Weights of a small self-supervised image encoder: layers 12, batches of 128.
Rows from block 9, named by matrix and row number. Rows with one number belong to one attention dimension. Each number is 128 + 32 x the weight over its row's rms, rounded and kept within 0 to 255. All counts start at 0. After the name is the row's rms in percent of the matrix's.
# q: attention query, key and value (stacked) (model.blocks.9.attn.qkv.weight, 576x192, the q third), inputs 0-191
# k: attention query, key and value (stacked) (model.blocks.9.attn.qkv.weight, 576x192, the k third), inputs 0-191
q.56 108 [154 117  89 116 159 105 144 147 140 119  89 166 145 184 102 108 102 127 121 127 116 149 184 173 159 103 129 120 113 117 155  82  84  72 108 152 178 109  68 163 182 142 202 102  63 186 105 155 106 128 110 159 162 118 158  52 154 128 149 121 182 178 127 154 121 143 151  62 144 153 120 118  96 147  87  97 156 129  96 116 126 158  98 105 133 117 115  96 166 158 123 121 104 156 109 157 132  88 139 119  91  72 115 136  54 131 103 184 120 128  54 147 135  88 166 126 129 131 152 155 176 178 150 116 154 162 141 146 125  67 157  68 103 138 142 114 108 144 142 119 109 121 138  83 130 165 125 113 117 102 158  97 170 118  98 148 108 118  66  77 202 122 190  90 180 125 118 137 118 116 120 102 170 155  95 144 172 170 162 147  98  74 135 162  99 107 186 123 178  79  75 162]
k.56 115 [107 157 109 111 212 148 201 146 101  99 131 151 178 150 109 169 124 128 185 151 150 114 119 132 132 186 108 137 131 156 135 142 161  75 150 136 126  63 132 174  97 211 100  90 116 131 132 126 127 139 152  99  90 120 128 152 110 146 161  98 119 139 117 117 118 128  97  92 108 133 123  68 153 155 124 125 177 122 126 140 107 130  83 167  41 155 132 102 135  91 151 138 118 119 105 151 137 112 164 149 100 179  80  96 114 168 113 188 162 110  69  35 131  85 125 180  94 111  78 124 172  83 172 122 100 132 159  92 179 131 165  82  80 133 147 107 107  80  87  96 109 123 109 182 130 122 138 122 146  76 120 116 137 127  69  89 163 174 100 144 119  96 137 122 123 129 184 162  98  57  90 185  81 125 173 108 187 177 130 129 134 180 151 106  86 147 150 106 127 136 136 124]
q.57 101 [ 86 129 159 135 119 123  92  94 166  88 110 108  73 104 137 101  99 117 116 133 142  99 160 101 150 116 173  99 145 158 115 101 147 124 143 105 119 122 124 126 117 113 111 122 180  63 169 108 107 125 126 103 129 169  90  96 141  80  77  40 167 126  99 127 122 137  90 153 131 100 144 128  86 155 147 193 169 157 141 197 161  70 117 113 111 156 151 116  76 118 135 142 153 138  83 137 123 134  55  88 161  86 114 172 156 170 101 181 160 141 191  92 101 109  63 120 104 165 141 167 118 115  92 134 158 154 135  98 129 131 123  77 156 109 155 144 114 122 163 149  87 105 106 165 113 122 200 202 161 186 133 120 165 169 185 167 166 174 150 150  85 142 126 125 107 148 120 118 180 139 107  92  69  94 164 178 163 120 112 115 117 167  98 129 185 127 119 117  60 178 109  59]
k.57 103 [158  89 118 147 108  93 124 167 101 165 134 128 166  58  90 117  79 180 102 103 118  62 136 160 110 117 143 129 176 121 154 186 138 134  94  91 159 103 135  86 137 121 155  99 101  95  84  87 121 155 172 185 106  82 132  80 143 137  94 116 107 107 112 150 147 142 132 120 128 119 112 155 109  57 135 105  89 137 125 123 205 128 150  91  71 182 166 110 128 100 101 184  83 168 114 136 181 165 147 100 161 107 171 169 165  78 146  59 116 149 104 122 102 207  86  99 102 174 149 104 154 168 162 111 126 158 126 106 136 142 111 180 181 141  97 180  80 150 152 126 121 115  96 129  89  92 134 149 121 128 157 107  98 123 134 104 153 122 130 120 118 166 107  68 111 109 171 177 168 158 154 233  97 113 107 174 135 112 144 164 143 103 138 131 159 100 124 116 116 120 187 185]
q.58 097 [191 112 138 131 121  68 200 145  93 109 116 160 184  67 109 105 127 171  60  81 102 115 138  60  90 181 123 117 114 102 138 102 112 206 169 122 145 121  94 155 105 161 121 159 148 140  93 142 132 104 108 136 139 110  70 112 137 125 160  71  84  95 161 135  70 125 124 165 115  83  78 144 102 175 122 121  83 147 156 142  87 134 121 150  95 134 117 134 170 129 143 126  88  28 143 139 160 106 132 110 130 176 121 137 153  79 172 124 143 123 133 158 128  90 115 119  89 125 156 113  93 126 172 118  98 151 172 112 179 126 120  83 133 169 120  91 108  96 110 113 122 185 156 150 123 157 129 165 150 167 120 112 118 151 160 153 193 126  38 120 136 149 171 187 102 161 130  88  94 143 164 185 131 143 154 158 163 182  82 158 139  84 157 168  97  82 158 103 156 105 138 160]
k.58 094 [157 121 130 142 148 140 119 137 115 151 174 103 132 120 164 149 105 113 116 153 120 185  98 144 153 109 122 130  96  59 113 135 143 132 159 143 125 184 155  75 116 161 102  93  68 148 117 196 171  91 131 125 173  87 157  94 111 137 193  86  69 178 123 187 116  69 165 137 100 109 143 112 139 141 121 156 177 159 121  82 129 135  57 119 133  64 117 116 132 158 189  83 150 167 111 141 121  94 152 117 118 125 130 204 124 106 184 120 125  98 156  91  76 117 189 120  84 119 103 182 139 145 189 152 116 117 127 151 104 152 182 115 115  81 130 152  98  74 146 157  85 178 123 100  65 148 126 151  57  68 117 120 118 128 117 133 107 159 195 138 175  96 124 145 162  61 137 138 106 159 121 111 106 144 179  95 181 152 125 120  67 100 164 127 116 155 105 138  78 158 116 109]
q.59 115 [126  98 117 135 166  97 167 166 161 136 134 114 169 111 127 128  80  97  97 130 118 140  55 143 121 166 131 170 115 109 166  87 150 144 126 160 152 164 113 157 164 160 148  86 150 211 122 153 141 154  86 148 121  98 120 176 153 109 175 100  63 170  92 163 137 129 172 102 141 129 117 145  91  85 121  73  83 105 138 120 136 143 136 132 116 160 110 156 132 123 136  78 118 169 117 139  69 108 144 171 109 210  64 127 173 114  68 142 121 142 104 126 147 128 144 139 129 170 137  72 127 147 121 115 119 149 209 130 134  88 162 131 157 180 150  76  43  84 180  85  78  75 122 145 133  98 103 149  85 145 100 131 149 135  94 106  75 140  72 146 110  56 122 175 147 164 167 140 152  78 121 184  79  64 149 143 148 106 139 118 138 131 111 136 175 118 122  73 104 119  99 167]
k.59 112 [105  99 211 151 159 113 126 107 162  65 152  93 106  95 191 123 156 102 156  94  85  52 163 171 142 162 158 120 175  75 135 116 187  82  95  88 186 136 135 131 115 106 155 176 127 110 154 144 136 149  88 111 146 141 173 107 147  70 196 155  91 188 103 151 197 117 157 157 114  89 133 172 139 107 138 165 147  96 144 100 113  83  95 120 109 104 118 108 151  97 132 117 133 108 119 176  84 101 201 111 147 147 112 119 136 126 102  90 148 138 126 125 130  84 156 123 117 141  34 124 158 137 148 143 145  90 150 122 152  26 149  77 155 119 128 129 142 114  77  77 133 103 133 114 105 161 149 139 142 101 121 159 149 139 126 123 196 106 152  85 161 101 138 189 176 157  75 138 162 170  75 148 114 111 135 124 150 137 112 162  92 102 127 190 132 134  99 125 129  90 119 102]
q.60 092 [108 129 107  93 136  97 113 123  61 119 104  76  96  96 143 123 118 100  91 151 152  98 115 139 103  92 117  84 156 163  86 179  99 129 145 144  99 133 140  94 159  51 132 167 131 142 113 109 151  91 143 111 131 124 130 184 114 119 167 107 206 124 105 122 155 117  93 119 133  47  97 116  93 128 112 124 122 145  95 205  60 107 104  82 121 177  94 121 181 151 140 102 155  95 129 133 149 164 168  77  94 112 200 152 124 154 149  89 129 124 125 119 136 130 184 120 115 103 123 160  87 134 166 207 114 130 154  93 119 202 116 195 125 135  98  97 159 175  98 155  81 137 129 146  83 101 103 163 127 157 119 160 153 108 170 100 125 172 142 156 189 136  91 162 138 161 150  80 168  98 112 191 107 179 112 108  50 159 119  78 154 132 120  95 188 115 121 169 114 117 123 163]
k.60 100 [149 123 146 148  68 117 123 125 148 189 140 108 162 133 137 150 133 199 144 152 143 142 148 161 127 160 124 147  94 110 138 103 137 131 120 114 117 116 110  86 111 166 121  88 179 137 125 153  76 113 134 106 149 119 124 141 169 104 134 134  51 114  92 164 137  97 126 119 137 166  61 102 127 151  51 105  83 156  85  98 202 164 144  84 120 102 138 146  87 149 245 148 124 176 154 142 111  65 133 183 160  55  83  87 173 140 130 111 106  82 149 145 123 108 121 137 219  79 182 149 162 116 155 104 104 130 127 136 150 110 147 150 120 109 104 145 142 169 145 168 157 116 156 170 123 126 160 100  82 112 154 134 105 116 110 158 119 133 125  70 117 195 102 124 135  89  75 169 107 140 118 133 118 112  84 145 102  54  86 108  66 125 149 188 147  75 146  84 150 139 147 104]
q.61 109 [139 140 148 114 157 128  72 149 122 147 172 140 148 119 173  99 157 125 116 121 154 114 206 136 118 150 128 122 148 171  78 105 153 130 162 202  98  96  53 111 120 119 143 195 185 108 128 108 112 108 194  91 126 141 127 190 109 139 112 171 126 140 133 181 141 103 149  97 162 121 109 134 157  89 144 135 101 115 161  90 101 143 139 126  74 140 120  92 131 105 111 112 126  78 122 114 112 111 132 107 147 134 109  65 153  19 123  70 138 105 124 156 121 215 113 149 114 101  75 143 129 126  69 151 114 111  90  79 149 120  98 129 112 212 148 167 134 115 129 154 129  76 153 147 118 148 153 149 148 140 186 148 102 175  93 132 178 116 123 106 137 147 149  69 145 103 141 117  70 123  61 110 122 154 113 151  78 197 191 106 167 160 151  92  85  51 140 112 125 105 138 134]
k.61 111 [ 96 171  56 101 166 177 164 127 167 131  73 127  94 139 100 145 126  84 123 144 106  91 121 165 183 122 101 161 105 106 104 115 120 134 110 150 105 129 140 148 151 159 137  77 129 156 104 163 106  67 107 112  61 146 140  67 127  49 166 150 178 117  52  99  97 183 132  73 152 121 108 160 198 145 144 142 151 134 167 149 121  96 124 166 135 130 124 152 100 165 163 107 127 122 102 131 137 109 173 127 111 133 139 109 115 164 129  88 127 166 182 140 135 131 123 111 173  78 120 100  57  92  97 157 123 131  91 215 105 164 155  93 182 101 127 126 158  86 153 140 173 113 171 147 120 129 114 143 154 131 102 167 157 104 141  80 139 111 138 153 104 136  76 172 105 147 176 136  94  78 128  67 169 121 142  79 144 106 138 122 178 156 195 112 126 138 213 102 108 132  64 130]
q.62 105 [125 180 112 173 105  91 136  65  90 137  99 162 154 169  84 204 147 139 146 142 129  95 131  87 117 132 115 178  88  78 154 103 104  86  89 129 104 111  94 131 139 159 125 108 118 148 130 201 108 132 139 142 151 158 130 169 104 159 104 166 153 123 102  95  91 135 138 118 135 159 102 103 173 133 109 153 130  57 136  73 138 155 122 157 100 177 114 189 102 203 145 126 146 144 131 106 107  77  67 145 127  98  87 136 122 114 127 141  93  70  80 193 145 139 116 123 143 139 157 138 131 176 170 129 118 111 168 162 104  93 166  96  91 133 121 102  93 145 184  86 168 171 121 167 162 224  92 141 168 141 119 121  78 127 135 140 192 149  60  96 177 120  92 127 189 129 133 158  63  90 158 140 142  81 188 118 132 156 103 132 136 141 146 107  87 181 100 106 102 100 124 127]
k.62 112 [154 119 152  52 154 142 141 185 150  91  88 119  67 114 139 110  81 150 172 136 120  96 112 167  92 171 141 120 129 155 125 142 139 123 168 101  97 153 154 113 123 121 111 126 188 141 139  89 120 141 115  95 153 130 127 164 117  98 131  86 100 171 130 112 184 118  36 135 125 150 134 182 112  87 106 115 174  91 115 170 162 112 146 149 138  97 114 144 106 149  49 114 116 137 148  71 126 168 152 103 139 168 121 114 117 107 178 182 179 156 166 125 132 152 135 146  40 113 168  78 111 104  96 142 107 109 137 157  82  60 161 145  96 138 129 184  87 146  87 163 109 127 103 127 184 128 117 148 135 117 159  99 164 158 121 127  44 107 160  90 157 165 174 122 156 124  64 118  74 129 121 141 165 118 151 105  98 172 124 149  82 183 166 163  34 136 169 109 111 147 119  95]
q.63 097 [149 108  84 129 100 107 165 162 101 156 122 136 153 147 109 102 112  98  89 132  89 136  96 135 166 181 104 120 169 180 137 118  98 138 151 146 111  97  88 158 171 141 169  50  53 138 152 116 170 147 109  85 136 168 110 104 122  97 146 106 186 124 105 120 158 100 124 100 154  99 156 103 165 198  94 121 180  77 109 217 131 141 154 113 148 171 102 121  95 156 173 132 123 168  99 146 106 155  74 116 126 154 126 117 123 157 142 119 135 126 135  91 145 118 179 152 116 219 113 121 142 122 119 158 133  57  87 108 138  96 124  74 117 110 143  47 149 137 105  91 118 172 140  85 146 155 112  80 109 120 115 111 172 151 100 112 118 127 146 186 104 132 150 138 163 188 132 140 173  92 103 161  69  59 251 125 138 140 126 108  99 147 103 126 117 155 150 114 173 142 101 159]
k.63 101 [146 131 123 213 123 113 146 190 139  95 135 186 158  54 126 135 104  48 167 139 170 138  83 149  90 138 178 114 176  89 117 139 137 196 117 192 133 107 103 210 169 104 141  92 107 140 113 160 128 136 168 155 148 163 142 160 135 166 110  99 144  85 160 113 153 138 146  94 133 127 111  92  76 121  90 175  86 129 121 135 112 126 162 162  91 131 127  97  97 131 143 159 141 191 159 132 126 147 139 102 123 149  75 116 107 133 133 111  62 123 124 147 157 147 132 139  93 134 111 107 183  70 155 117 135  59 120 106 153  77  90 119  97 157 153 106 117  59  79  85 138  74  90 126 119 124 208 146 171 115 171 131 120 103 115 112 165 126  85 142 166  41 134 113  99 141 165 129 114 157  80 139 120 112 193 126 150 110 114 105 108 154  93 163 124  70 166 103 136 118  88 131]
q.64 101 [ 99 177 143  74 125 168 163 143 138 139 223 106 100 191 164 140 115  98 128 137 107 124 106  80 121 114 143 189 143 114  33 176 120 143 171 162 121 102  74 114 124  92 141 130  90 121 162 123 148  92 143 171 149 100  85 177  67 136 170 125 115  98 164 111  94 128 106 128 137 101 120 162 157 140 167 150 125 109 128 114 161 144 100 106 152  81 164  77 113 127 171 145 134 139 181 101 158 135 128 151 177  64 178  75  84 160 154  79 119 193 126 169  99 136 120 125 163 122 178 131 105  70 107 157  58 138 188 114 153  87 139 112 142 123  56 212 170 111 163 125 180  89 118 110 126 164 106 146  98 137 137 117 153 152 131  81 102 105 110 144 146 157  81 119 119 169 119 106 119 151 106  96 148 169 109  84 124 103 120 104 107 154  87 126  84 152 175  82 134 143 105 118]
k.64 105 [155 113 101 146 157  99 140 126 114  99 157 137  94  77 131 125 120 150 192 104  83 147  89 142 118 136 100 141  84 138 145 175 137  85 134 120 104 112 138 107 110 197 120 121 110  89 123  82 113  88 141 167  31 125 154 155 146 116 148  88 159  84 183 125 167 104 183  87 126 117  70 101 157  85 122 156 126 186  82 175  93 100 168 167 126  51 147 177 125 134 143 181 126 160 130 147 100 111  80 146 125 107 132 128 136  98 123 119 171 135  90 125 125 112 107 133 121 106 137 125 139 123 159 129 110 106 123 142 193 222 130  89 126 136 174 123  57 171 112  73 129 119 118 166 160 118 140 180  71 170 189  95 112 111 112 128  99 170 116 116 122  73 192 194 139 135 170 121 131 147 114 130  88 181 141 105 117  99  95 159 189 125 107  81 145 103 136 138 143 148 133 215]
q.65 087 [147 117  81 125 102 118  91 104  88  96 126  88 121 129 105 162  94 116 101 142 150 136 127 155  77  98 140 202  91  89 241 106 114 113 107 127 171 124 138 100 187 123 119 106 144 108 117 172 158 156 187 115  96 124 138 129 140 122 168  90 129 102 131 117 122 157 144 112 187 172 119 158 180 100 106 146 103  74 140  54  84 185 164 189 113  83 174 133 115 134 139  90 138 117 139 140  34 120  84 119 123 128 155 112 183 160 121 133 101  92 139 146 107 130 160 135 123  88 111  96 135  71 114 188 119 132 136 108  82  77 151 147  94 187  86 119  70 142 133 148 186 162 122 176 116 107 177 108 105 170 120 163 146 127 135 117 105 123 148 179 144 172 141 113 178 139 178 149 105 171 145 128 140 181 141  93 146 118 111 171 110  63 112 176  75 104 139  87  98  86 147 140]
k.65 088 [133  97 147 121 145 174  91 123 158 179 168 161 208  99 114 156 134  70 136 121 144 106  92 105 169  76  72  78 147  70  81 133 165  99 139 143 100 136 105 132 122  70 151 125 150 130 175  79 127 107 135 134  97 107 128 143 148 170 161 207 206  88 108  90 169 107 143 115 149 118 135 135 143 183 171 125 151 102  95 107 160 113 150 195  82 165 164  89 161 178 175 155 137 132 148 160 120 114  90 144  62 121 108 136  99 159  91 188 159 101 140  97 150 155 132  97 150 148 191 140 151 126 104  63 146  70 136  90 146 130 119 121 131 133 101 124 108 161 125 130 165  55 169 110 140 125 100 123  99 109 136  82 134 106 165 170 144 118 100 137 122 116 134 115 150 148  79 104 133 100 122 110 155 120 103 112  89 107  74 133  87 135 189 140 141 164  24 136 100 129 180  96]
q.66 107 [ 79 171  99 120  97  69  84 175 135 126 142 109  95 113 171 190 108 113 102 149  54 149 156 119  71 107 139  92 145 131 144 157 125 111 124 103 146 159  97 136 119 132 146  94 141 137 158 127  62 114 137 130  81  87 142 121 135 156 178 111 102  87 121  47 168 146 168 147 143 106 125 128 149 101 149  71 108 160 126 120 151 160 169 180  90 154 149 139 136 159 136  55 154 156  94  98 129  98 115 137  96 150  98 132 120 129 198 163 125 136 142 146 121 190 158 159 173 140 105 130 144 130 161 174 115 168 138 143 176 160 133 181 126 152 142  66 133  80 176  95 127  91  62 156 105 127 118  96  65 144 101 204 115  88 182 152 124 139 107 224 137  91 140 119 155  56  92 144 148  68 167 162 121  63 122 149 111 126 159  95 110 124  83 119 146 152 151 125  92 135 147 127]
k.66 107 [173  83 134 144 104 116 119 136 133 205 133 152 134  97 183 101 148  73 146 157 195 167  94  93  94 168 123 146 154 109 117  96 138 150 107 122 139 165 143  55  40 127 131 159  87 175 165 114 159  90 134 114 146 127 120 116 115 125 182  85 174 106 103  97 117 131  83  85  94 164 135 132 137 135 128 130  91 125 123  90 113  66 107  97 113 146 110  70 158 112 109 112 138 179 146  84 148 147 126  87  90 114 122 135 124 152 113 169 150 103 100 140 109 136  90 122 202 115  96 105 142 127 149 150 160 101 146 144 148 150 128 137 159  92 121 152 136  87  48  96 143 163 183 100 145 139  94 152 131  85  75 178 170 169  68 192  92 118 153 177 162 114  91 124 178 156 120 116 106 182 153  88  95 129 167 148 125 148 103 103 150 130 210 134 122 208 113 156 172 134 122  68]
q.67 105 [117 115 124 111 188 143  91 129 141  92 140 104 154 135 134 137 106 187 113 195 141 145 161 175  93 143 128 121 137 145 114 139 134 110 125 100 110 163  47 115  91 110 166  70 137  99 101  96 144 142 192 133 158 116 136 128 119 136 173 181 153  96  74 110 143 127 111 147 157 128 130 135 121  84 129 139  87 151 165  96  74 191 104 116 143  98  91  73 161 146 115 136  91 110 140  67 116 115 125 128 130 195 129 135 188 149  89 135 141 165 127  92 149 112  94  79 124 131  69  91 100 153 168 159 132   7  98 122  97 135 104 181  88 121 162 127  91 138 153 141 106 119 144 152 152 110  69 160 121 139 116 165 119  83 144 129 186 159 143 182 164 112 108 144 129 198 171 146 132 116 191 163 201 153 129 131 104 154 110  67 121 196 145  93  96  86 104 156  66 122 123 110]
k.67 103 [201 100 153  69 121 121 146 149 118 103 125 110  39 192  76 132 162  86 129 162 156 185 106 115  92 110 156 211  98 128 145  84 100 126 131 168  83 127 160 148 125  99  97 112 114 162 182 102  85 121 148  86 115 121 136 121 157 142 112  94  83 127 174 103 169 170 130 178 121 130  95 167 115 111 160 143 117 142 137  87 120 133 108 108 114 125 198  59  97 162 153 114 112  72 104  65  66 183 183 143  84 134  54 172 159 135 161 161 118 116 132 114  85 125 164 182 160 102 182 143 123 104 122 111  78 130 102  98 168 152 212 107 111  96 113  95 131 157  87 140 124 104 155 105 131 155 101 159 143 134 136 122 173  90 152 109 151 125 133 168 116 113 151 125 111 152 126 125 153 122 176  82 137 161 200 127 151 104 119 173 131  82  96 142 138 112 145 127 149 133  96 183]
q.68 090 [107 165 114  71  75 155 148 154  74 126 144 115 141 144 117 165 140 135 112 165  98 159  91 131 157 147 124  29 165 135 127 154 123 126 127 129 105 150 144 109 186 127 141 107 122  99 104  47 107 121 122 159 184 121 120 117 100 129 176 138 107 167 207 101 108 177 101  52  50 132 108 138 130 155 137 130 163  95 102  96 132 107  96 124  67 184 171 131 125 119  99 152 146 143 109 136 194 138 142 157  96 113 137 155  67 149 156  94 164 167 211  82 118 165 185 124 113 132 158 105  99 139 125  80 112 186 117  84 132 142 113  88 100 128 119 110 100 157 125  70  78  75 106 124  99 150  71  98 157 131 170 138  95 148 153  79  97 121 152 152 127  83 110 118 142 138  91 126 148 132 105 176 187 116 137 130 174 151 110 134 172 123 113 108 232 144 113 141 122 124 129 164]
k.68 093 [ 83  86 144 160 158  84 174 150 111  85 103 143 104 116 146  86 141 175  83 106 124 101 116 175 103 135 194 134 106  96 122 154 147 186 153  82 137 101 114 103 173  99 139 140  85 156  55 153 130 121 118 159 127  82 131  78 130 114 109 175 161 150 129 126 113 118 111 161 148 118  85 169 145 135 130 142 153 166 123 155  96  99 116 104 156 150  62  63 165 132  88 153  60 133 102 105 103 127 172 146 116  94 169 148 217  93 117 103 125 119  61 113 104 165  95 159  99 130  75  78 178 100 122 161 131 241 189 147 126  73 148 120  78 169 167 135 151 165 148 175 147 125 129 131 140 134 135 111 135 124  77 135 126 146 154 144 125 129 129 118 130 156  49 108 104 135 153 166 102 123 134 134 127 193 148 118 138  65 131 167 133 126 124 105 159  82 158 179 137 108  76  85]
q.69 102 [156 128 175 125  69 151 119 155  40  93 150 150 146  80 123 170 103  73 151 103 135  76 154  98 203 144 159 158  95 103 109  94  88 131 109 170 199 121  97 133  99 110 120 131 135 144 147 132 131 122 106 121  86  89 148 136 134 139 123 154 131 109 120 128 143 125 137 131 135  95 129  69 143 177 119 160 117  87 153 117 138 175 159 149 150 189 155 138 118 140 180 119 157 126 127  79 151  99 134 217 177 149 145 142 127 136 118  91 113 149 118 125  81 145  89 122 100 125  99 117 181 144 114 150  75 103 191  93  49  47 200 133 133 152 111 143 175 157 161 109 204 102 141 128 122 100 121 105 111 112  99  93 155 170 142 109 136  94  97  94 192 131 124 102 102 139 180 168  97 115 123 175 132 153  57 144 156 127 198 151  80 130 136  80 113 140 149  93 108  65 125 119]
k.69 100 [ 87  91  96 168 118 193 118 112  98 114 145  64 171 157 106  80  88 130 109  78 153 203 118 105 152 146 108 139 145 165 122 106 156 105 131 133 155 122 126 168 131 107 132 187 118 125  83 131 151  70 117 143 140 183 103  92 124  92 138  83 111 180 101 166 139 166 114 136 188 179 171 143 100  79 115 178 113 102 142 117  65 110 152 132 143  98 143 101 137 159 104 148 127 130 101 191 205 146 120   0  99 142 120 107 155 109 162 132  83 131 103 127 124 170 127 159  99 104 159 131 110 109 137 153 161 103 122 132 127 104 121 130 126  72 145 152 129 181 190  99 122 102 122 113  91 126 155 102 148 127 123  87 109 138 206 197 119 116 100 127 136 199 178 171 143 154  82 113 115 162  92 102 129 165  70  71 103 133 115 196 115 135 143  83 145 140 140 111 115 133 142 135]
q.70 101 [114 140 123  80 153 206 163 147 117  61 117 105  77  92 135 187 110 101  97 131 189 129 100  78 176 134 118  87  97 105 130 187 171 131 156 168 126  77 153 109 141 152 193 114 124 137 138 119 124 118  90 128 178  81  97 148  84 165  95 184  91 143 136  90 103 111 154 173  99 183  91 198 129 122  75 118  87 118 162 160 136 178 170 152 141  74 163 146 131  78 162 166 140  67 105 129 152 156 105  93 171 104 142 181 123 145 133 128  96  93 110  73 108 144  85  91 115 143 123 101 128 122  78 140 140  53 138 135 112 108 155 141 127 132 111 160 106 156 132 118 128 135 110 117 166 115 126 107 105 187  75 159  82 136 197 146 146 138  91 199  99 171 148 163 160 135  72 142  89 137 156 150  91 115 114 182 151 166 110 137 129 125 108 117 107 185 108 163 106 149 100 148]
k.70 103 [174 111 122 159 140 124 128 182 102 131 117 101 124 163  81 141 118 100 138 150 191 127 122 129 114 119 127  69  86  83 138 137 184 153 105  43 181 129 101 151 155 145 137 166 144 107 147 116 102 125 105  55 137 131 133 104  83 178 104 126 141 147 133 180 172 113  95 124 131  95 137  61 172 117 136 148 100  94  73 109 176  69 121 114 122 148 125 131 109 126  72 120 122  91 119 150 186 126  97 155 120 136 185  89 183 176 131 179  87 115 146 142  97 143 121 209 116 145 133 111 104 124 176  96  97 169 103  93 141 113 143 170 153 125 152 120 152 174  99  90 148 134 100 104 105 124 136 175  97 131 183 120 189  29 128 146 149 191 122 170 121 115 120 132 159 166 125 104 210 102 101  58 119 194 137 135 153 139 159 136 172 125 136  71  80 114 114 112 107  96 155 122]
q.71 094 [122 172 151 150 145 116 133 136 142 115 153  53  90 105 161 149 184 115 147 134  82 165 121 160  82 117 192 147 142 144 144 139  84 140 114  81 159 101 119 133 104 177 125  90 116 148 145  99 138  99 104 101  75 118 116 132 130 112 135 115 139 124  53 156 163  67 125 100 117  86 157 124 147 154 120 112 171 161  88 145 163  76 131 137 107 149 102 163 158 223 122 127 134 153  92 149 149 175 139 137 103 116 124 100 146 160  99  79 137 133  74 168 141  94 126  97 127 148 186 151 183 126 121 135 104 120  68 159 126  80 144 152 108 107 114 147 157 120 153 129 110  87 146 106 186 162 137  61 120 131 109 174 138 121 104 121 159 127 116 114  85 109 201 190 208  84 164 107 119 165 155  95 155 163 108 198 165 107  84 106  88  59 132 137 159 133  59 119  59 107  69 106]
k.71 089 [172 177 240 135 117 198 130 135 175 132  69 108 127 139 193  90 133 137 121  93 159 140  97 112 130 113 156 192  36 137 106  87 106 134 171  97 116 154 149  83 143 130 174 180  89 111 128 119 105 164 119 148 144 197 113 148 106  73 144 108 141 116 153 125  95 178 119 128 148 125 144 141 115  90  95 100 148  52 113 128 112 106  98 131  95 163 123 111 156  89 104 105 145 100 169 165 129 129 143 155 163  94 149 105  71 126 122 143 153 121 137 175 152  86 101 127 114 107 135 154 154  85 137 145 116 162 149 137 126 118 142 126 122 116 164 107  93 112 150 128  89 132  84 122 150 113 142 151 185 145 137  88 126  94 112 172  40 124 209 144 132 156 101 126  79 135 100 106 110 119 129 135  93 148 137 149 104  93 123  62 195 114 171  65  77 112 125 152 177 191 189 113]
q.72 097 [167 103  84  81 127 170 146 154 112  95  76 140 131 129 127 168 148  78 161 155 164  84 151 154 187 184 113 145 124  99  97 127 128 136 144 154  86  66 156  58 119  98 171 143 122 170  90 110 102 120  90 100 151  86 116 105 152  56 114 105 113  74 175 137  85 170 100 205 123 103 136 110 132 102  92 131 175 139 135 126 113 143  62  98 159 143  60 190 140 124 167 120  86 114 117 116 118 179 146 109 102 117 147 156 144 144 140 157 123 150  67 162 169 116 120 105 129 192 120 127 178  81  52 115 202  78 167  87  71 102 142 179 166 171 169 138  91 140 124 129 144 112 139 134 119 117 147 148 157  78 144 122 166 153 116  66 106 112 107 115 124 102 164 101 180 152 144 128 119 143 102 112 168 154 124 140  96 130 166 103  90 158 139  81 137 113  71 135 116 116 159 183]
k.72 093 [107 105 128 113 165 146  95 128 119 150  91 132 102 119  78 161 100 123 107 146 147 120 139  99 174 139 167 155 104 142 118 182 127  83  84  81 221 145  99 164 126 128 136 170 141 119 176  65  95 113 169 179 182 153  85 142 124 107 125  97 140 121 118 143 139  95  76 111 106  93  97 148 105  75 164 101  61 156  82 148 103  90 141 131 108 131  98 202 137 149 153 150 149 127 149 204 152 134 180 147 165 122 113  69 171  74 172 108  72 112 113 118 109 108  59 130 123 108 139 100 159 160 179 151 112 175  84  95 133 159 181 108 126 130 138 107 173 103 152 137  81 140  91 142  91 178 165 131 151  67 181 100 163 130 128 174 210  93 132 112 152 150  67 134 127  97  92 139 151 102 116 141 128  77 133  87 114  85 160 159 126 149 140 108 160 139  93 163 105  86 115 158]
q.73 106 [112 135  93 107 137 188 154 144 108 114 124 147 200 125 128 102 144 145  99 109 127 154 185  76 141 138  96 147 173 106  89 118 155  91 133 116  75  98 107  84 117 152 133 161 145 161  66 105 122 133 140 117 156  57 111 155 133 111 132 126 158  89 193 132 129 127 121  52 170 106 106 105  71 147 119 148 140 145 117 189 156 147 116 127 132 134 154 125 166 143  73  99 127 139 246 106  89 180 168  47 131 160 134 109 178 156 137  96 134 112  96 139 143 145 110 112 113 146 115  73 126 104 136 125 171  96 161 169  92 163  71  80  87 115  99 132 150  64  95 151 160 137 123 167  93  84 112 166 154 124 107 179 126 133 121  94 160 200 136  39 150 140 143 139  91 165 184  88 116 112  98 121 159 105 174 136 153 110 109 139 127 135 107 143  63  87 171 135 154 153 137 138]
k.73 096 [102 133  96 135 165 144 101 169 120 126 140 113  66 166 122 169  89 119  94  79 100 125 165 115  96 144 165  83 117 189 111 197 162 152 137 176 139 199 147 101  99  51 137  91 140  57 129  66 112  59  94 131  95  57 160 165 168 160 133 143 123 150 139 114 162 143 138 111 123 100  46 138  91 157 132 150 110 113 155 182  95 169 163 123 152 138 149 116 171 132 186 157 179 163 110 100 130 149 160 165 140 192 101 116  91 120 154 163 120 140  98 113  95 120 158 108 126 133 161 117 121 127 126 120  98 126 140 186 127 112 168 126 139 169 159 158  71 130 101  97  84 104  78 115 194 120 150 149 125 159 138 134  79 149 155 126 152  60 104 132 159 101 165 120 161 144  57  96 127 154 111 127 143 105 138  82 177  82 113 148 118 135  81 138 136 188  86 100  87 123 145 159]